Weights of a small multi-label image tagger.
Model: 1.33M parameters, 64-pixel images, arch convnext, norm rmsnorm, activation quick_gelu, patch size [4, 4], depths [3, 3, 3], widths [48, 96, 192].
Data: trained on streak pictures of flow and ridge fields, 97500 training examples.
Rows from block 4 of a small multi-label image tagger, named by matrix and row number. Rows with one number belong to one neuron. Each number is 128 + 32 x the weight over its row's rms, rounded and kept within 0 to 255. All counts start at 0. Numbers have three digits each.
After each neuron's rows are labels from the 100 images, of 14976, where the neuron reaches its highest value: "responds to" is what is common among them. Only what is clearly more common there than usual is listed. The data: streak pictures of flow and ridge fields.
# fc1: MLP up (model.blocks.4.mlp.fc1.weight, 384x96), inputs 0-95
# fc2: MLP down (model.blocks.4.mlp.fc2.weight, 96x384, transposed), outputs 0-95

fc1.137:096117108139085146140145156157103149089096172116091184105145135117142143162133134127102159125131091142120157122146151228089116158098120179115136136102107114138155114181110106145196124133111114055158121131140149123092056183178106158078098108161148198143169107117138098110150026151154109129
fc2.137:166152090139123136154131137043127114122169105185153143129083070103088104079101156136136111107194182114113118137132136088079128124119120168134136107080141127132147159124121108151087103157159146142143115150109187127095097171140114172077100061098158054126143108091128157120111014134121102122
responds to: saddle; spiral

fc1.44:072155141145172170111078170115146121153160152113085195133152129064088158148075131159140067124137169109090118123157088140142135157122140093046121209111188096108145104148161100109081131136173165117114135098110059118123143142158146185107100122104119207102122128151168125138137116106137127162
fc2.44:125108141156139126055122137093143142092097116082147092155057137156139120220118096152095111112135150156112121097114150175106164103120102098130040106103069097126159056087172088115052143127112162116196123111135171168108092110140118140141120097141133092130127135113154087130112153070114092095
responds to: spiral

fc1.295:121126091112130128119137096094154084158110115109100122136122147110094073068158160104141137120104127119113120113104134108255123179179141229147091103169129109146147223163093155130119138102133126099085086169149124110097159179143153161149125164097112118110126104098156114131065118146158129152
fc2.295:134111096159157140130128097155110099156081090117112097150181084132150098132072070136119093125107163096156122128109199163155123109164139095084189051124131050091133133112135154144131184145146148092121104101087151161096139203129124086088161103145095127073113149123189105179171122124110087133
responds to: saddle; source

fc1.226:076121113113128185173066134116128159140172104132068164162167138067096133119110036177140087129103130132131119113137105117160135087132126107084120155167157134105130189193121127154048101139117109181136100086139099124094103155118177188098107162136138180155126129176144125143130114183105125170
fc2.226:172134114130142114063131131074144154145125102078125069118072108116144105216152156114111101063157105101106144070140150168111135098098122133081101132098064097101149116050169142137092139159121137128161145082162146155176086105168125102168126109189129088131159130110126168114124115098117063086
responds to: saddle

fc1.237:143096147115169021175084141086092124122052122143132083135137135161063217134151099137171120117141144114131143097134163101166105117130143076082154158156090194122146138083129115127115156120137140123131179174093167078119122121116194141161101178093148130137146123148130122159088155146100100094
fc2.237:115084114109146145101157118087105170157095145137134172118167141101151173139136144154121135155109099131134127124102103105081116128009134126143086218141145160166101083180156123094170056122137080133119121119221096145114104128112140103152174134129151181160092170135110158137154159105150173103
responds to: waves

fc1.140:129155112158116201078107122145159099169121142151197150156077108105109109140112084128134097153084144106221131046117131119135138150123100094078162108116208124098116162164151109134142137105098136114138064103116141178156136123176158136107168143090147116061142094135055113117117130179098123111
fc2.140:103138159162167114133201114150093133130143129146129116170136095141080170164109108165123126131137114142085100201069156091169160173193132156152123088123042122153133167158081098144107227112105156127076160090093172095127123147102133101110081153131128160149108086117141111104080089119131109140
responds to: whorl

fc1.19:112109076127161153147131176093150174131105119152146140167104143096096138160107122118121048172128165155208167135117103133121136129086125099197116124065125120107105115111140178146105130148146123093139098102094142176095144158222119159110069123108101163146170138167145133162096218125085096149
fc2.19:083083188158120072142199128152119129085077111131079126188131116106165145102167143135150162107184119149098128128083141064105116093145151117159144129150092066162122092151149111122144131122163089104107100153159156146163070134126138148130164109199093129111196162094155098124091158061165098140
responds to: fine streaks; waves; spiral

fc1.6:061067107167150096142047157163130161090109085151110131135157145100170120113126152103163091099173105114129151139158164093133150133155117188141128138187122129136110108190159113162061107166128131185148151097088095144123069124124139129104123144131103234148139135145146085093132094151074161118
fc2.6:135120117109119127111066135116079100120155155088225114110121121156119112126169111132120112094126151114110116150148159227114162107107124025123072148127154121067114083057089172126117098086136127124170106113099138129162126122127147092094060159162104048116146119110098105107154126127126109147
responds to: saddle; source

fc1.200:100095138184109118132153148127212107142143103151107138128151107173150067155175099111079121140159215138114163187133174131100149156107083131132105109107075159169126087167137159114169126075145096176094174093116117163093139130089080106162127131116168166159155130145135146123174105105120051160
fc2.200:104113105110113189151148106089043173127158126116103171109160126085134050119161139118163131140127056157147155107140102088118138107137097197174167061148172149189132086141151155148123138097143077131097128118094161099099095112164138156159102136122159119120160145105096132097082128205085147100
responds to: source

fc1.338:046129112115184077185100161074181178127153097164104129116143149152158083116103136098170088143164122154129107117140126065132157142166122174084119130177138108133114096175154148106066086149132125161149148094082101085179120150158167151103113143116099155158167143087140115049070120146116141144
fc2.338:118124168144103129145121089175119123125164157096124129067156152107110069098152068143139124141113111153169094050152160244215110087125112107122099112156152102109135085134123182140197116134158071096091085097168120149147149135125128084137098119179139138131154182137167128135150124127108113146
responds to: source

fc1.337:080100107155100069169114158092214136137131094124132143160121154166149105132159122097140159121144181154143146095120143121132114122075078141111177124119120177179148077122141134135162134099139057127109183134088152116122125129056096129182109171141192191160140117149127150085156123083103047144
fc2.337:067109065154111161120158119086079146119191134111115167072148149115136092137201136150134116130101061151152127176133103107099116140086085130128117095175165167111139061165137114148113065083119096101104122122151104118062074098164144124175116141132189088148140156125089138104110150193106151134
responds to: waves

fc1.379:103137157110072066139080149057076175150103160096078138097131135131103205070113167135153129147146138103198130081144141114143140137153139108122141197163087139099173135131158127118162128139106178114141178162113168152150088125079143080094132117094094117063181115135122105164086133124125178136
fc2.379:120118148118134171124130123121127205173105128163099103115183105140124148103145120136076099114112114133164090143125130119123143137155093066090100234096179149111041106152173137125161128128152106117084138081222134163096174136126111167124175110135111097121081145102085141161178150115109171131
responds to: source

fc1.340:062116159102184072197107170102182202110132107142111134128139143131164070119123129135162098145151092164120112131140126064142175136174133189072116156134124118135109091179175163139054090169115148147126151098108082107137123125175144167101118147147074168155136137084106100091133107157091149116
fc2.340:109142175157119153155095104171091136093142133069166171077147138127111077108149094137145109149128162148109094072150161255193103099113124107135124071146185090119157095070122186131160104150126097134105065102141162128155162149126152086134107149117148112125127155138127108160135137165090132140
responds to: source

fc1.183:100122105125079143127148151139109144091093166106083179100146138130136139166143130117104138119135086133138152131136173225078108166088109174109128140095093106137130103169119110144188130107109106057164121147125140133095035161172121147091115116144152194159169110116126092106157019146138095135
fc2.183:154145090137134148153133126061112109123172123174158157125086068099097097071100152152136115114198184114119140137135150081088125138132111177145122105081142109138141134125126121143094090148155152149149127158116183137094105172144120168077109064113178049129154112081128160120116019143118079126
responds to: fine streaks; saddle; spiral

fc1.132:123136127147136136105134132085105119147110115110194083155132115153162115126097113134145131143051082158105112137128143000166141122122152070113072132068174148164127151142156139148130115123088165070123108132135135117118124101056093137126139124148154119132093110139104145150138255129159122126
fc2.132:120162157124114111117156121187169110109126132128145142110116149166116144082107200088157159157113150128123114144169111000156128158163152121153134115136133157189153171123151110116118167122139127126113156170127073091183152123128111131154111109065156162152108141142131161119101162133098185130
responds to: fine streaks; source

fc1.16:091148079141151201105172126174107080083139094114086101047115114171111170101179139145113159101093131135065141085103125129143079146198128116019104121109097134112119130147111128114144146150120134131130160146169076093157118112094137106195150132155141107128115101112193101133132149157164136094
fc2.16:145098142160166162108100132155141082036113114137131117172152066135168147141136107174103118115147191108125171146133147125092178125149152110128178097114171083135131127116104138126155133141125121127108031120144112160191134112104078140138166114133077186094151047099178134104161145060140123161
responds to: waves

fc1.1:110095134171116118119136131100209103151121093145100138130155105148139049143206105120082103136129198138110171196116173131097128169103069127144114101095089139146111077163128140129147131097123085157100177090089122139084148108097078107152127139114174176161171128137118143115183095113136053153
fc2.1:105116090096120172153149111074047151104145135113112162102155126054149072118186137126139121134140064162155173098149102090096131097151105177169158048137172163163141095120142159145130118108151077140122126142101150108098088127150134189149100136128165128134165158098082137099083112203116154083
responds to: waves

fc1.364:130109124140157021173085128078120140117082112115135118147145156154076203153150095123184111112144136145134143072160185091167116131098143106078149153165098203122166122087120147126137155130137122114140178178104172071129107099107176146182110174105184149137140131147136137130092157126101084119
fc2.364:093079100113120147077147104094102167147121152135138156102155153113159166135151128144121150168102094134143127143096127115108116129030135121132088199167147177147093060179152096115138065107152090121120145109221092156115097126127133093180181137137168170154117188129124168138154171132167169110
responds to: waves

fc1.360:067112090151107172124062105104153134097074093111173149091183124091077131123135098121097131094172150157158151167139122140126103094165106129108096133158107133162151159171186146144127105156092154176247148117121085179120124093118160133150139073101113175160139110163120124150096181110152158144
fc2.360:197168117125096088137061135144132085118114083143152140113072092151180125139150094085107166117100116121108158137166122216117149153140125056149121146107163115136126178070113142115093114121092143144212145082068112135114059132123166132109146140172119091131161102093103130078129139169163109167
responds to: whorl

fc1.35:080150144161113132141178142127096110066119091116082114077135107129110179055132166151125121096125151132063128118094126133178114163224142105047116151090090160119100175161116102134153148093118192121114166169121095087155095129094154143173110095113101107140155135129176141142096122103171137073
fc2.35:168097147141151189104157138120181155128107131140079131155147074149146156135116056184120128114117151125175124111160164129068141140134125081163134120044117119108059172149147134101192137152135134079138079091156104108106170122120070142159184087117108172063124108107154121151152136069096106146
responds to: waves

fc1.346:088103128183087057125122145088219132122123101116138139157124136145101103132187114084134132151141157133118158084118155122131093139071078139105149109131128179174163067129144161136178123113129083143104176148111165139124121123085095130205155152144229191154134118143132138110154142097091081124
fc2.346:074118058164098204108175130093064128134168135117123144073143129101163064118204125122133128150134066128132117184133114092086132134117103112106142058162149191132119076166135112147112128093107140115128136112156089127088080088128138140198127139123187137146147123141103125110109152204131158113
responds to: waves

fc1.365:103113104137077154138142155141101154077098169109082171097155144117139146175136127134100154126135088149132158124141143220085107149095119170115122139093100115138140111181115110138183122114097109059151128135142150129094049168172105158076114103163162198150167098124141090108159026154138115145
fc2.365:156158090133124140154132128055133124116170108181151148128076065098088103082101163138127111104192182114116132141138134089085135122123117167135125105093146126124137144121131122135087089144165143145136117153110194126107103171148118161079097055112156048138147105079126168106106010145120104121
responds to: saddle; spiral

fc1.232:090167129133149128100122117156127121077163091195154116093138155092117085133159175139091144062104119079123102076112108124181151081088142162070104094171133087134149222102108112145154165099096185100117108166120150074179127138116152132097157126088151066122144138125135136160130140162196152126
fc2.232:095106098156148135113186108083122093053137160186058058179134122153135133100117114134068143116110128093163102185156147130146111167152163124115170133191075092040147123136133081122165124177124140126095126125098110175161173131152135168082115194129136146095138092144148113128143114137144119165
responds to: spiral

fc1.369:083138174117137147093112134168132093123138162102052169080099114127127087149116121167095171143121078128137139097159165221112126168134098171080129153093147095116139097158174131134164114125141143083167071114117091168096067138169147167113117148110166216126132174105120100144095104097162089152
fc2.369:129180101170124127169129135075071108099153146186137149150060082151087068112136128178110110108185184104107109122107154128074113143142132162142128094096093104142119164112144083175094157112142187121128159097107160133092108123141090156067104101096177061115153100108139123089092053138096106128
responds to: spiral

fc1.252:060119103193124087108170133120196140126130121154107166161112107159133080123186078116142162128144209096117115109112154127125138099083071119132092098149134187114186083153147108104198089091171098142103162126100099167110118154087113154176127141114175160150130089160115126140161128068117118174
fc2.252:053128115152103171150140119075092148149145146101085151148107147110144081134183130129104147159118039142137145180116137111145126174158083146081160086147130158170107074190109093138102182056128089113129148138124137110090102068133154139189114142142196099123136116129092098099088132180101106148
responds to: source; pair of whorls

fc1.249:150087162162072110136146090172152134070158131067181153126149135155166116154120127155090134135093066148120147187144129111122119210122137134057118147103160126130113075161194104133119130122143142047176132110153145105114105066103100150112120100157150136163122145121099131145133229098102156123
fc2.249:044121173115157117120129124122121168047102138103118129130101149121084132102101159107124166154173220137092160130133131091143108171085090190142117076128183161129115171114130135125141187127085127109111179112068155139141153091134140148137093145118139139154131107122066140125065147205098160089
responds to: fine streaks; pair of whorls

fc1.321:141143124145129158099135109070121111151125119097196087163125106161176113136104125120148126138064116146129131118136124004156138116126146066117072146087170160173131150129163137140128100118093162097111095108109085164118132108063095138129139118124162095124104108162104145144112255122149132138
fc2.321:136170161152119100137151130191154115118132133134170147116111140157125141088112195105160164154118180129122116153137118000162153139190166128138131101125130148195163179116138121114130190118130122097110148168121101080168130127121121133136083108076151145150128112143130165118116147140102180116
responds to: fine streaks; source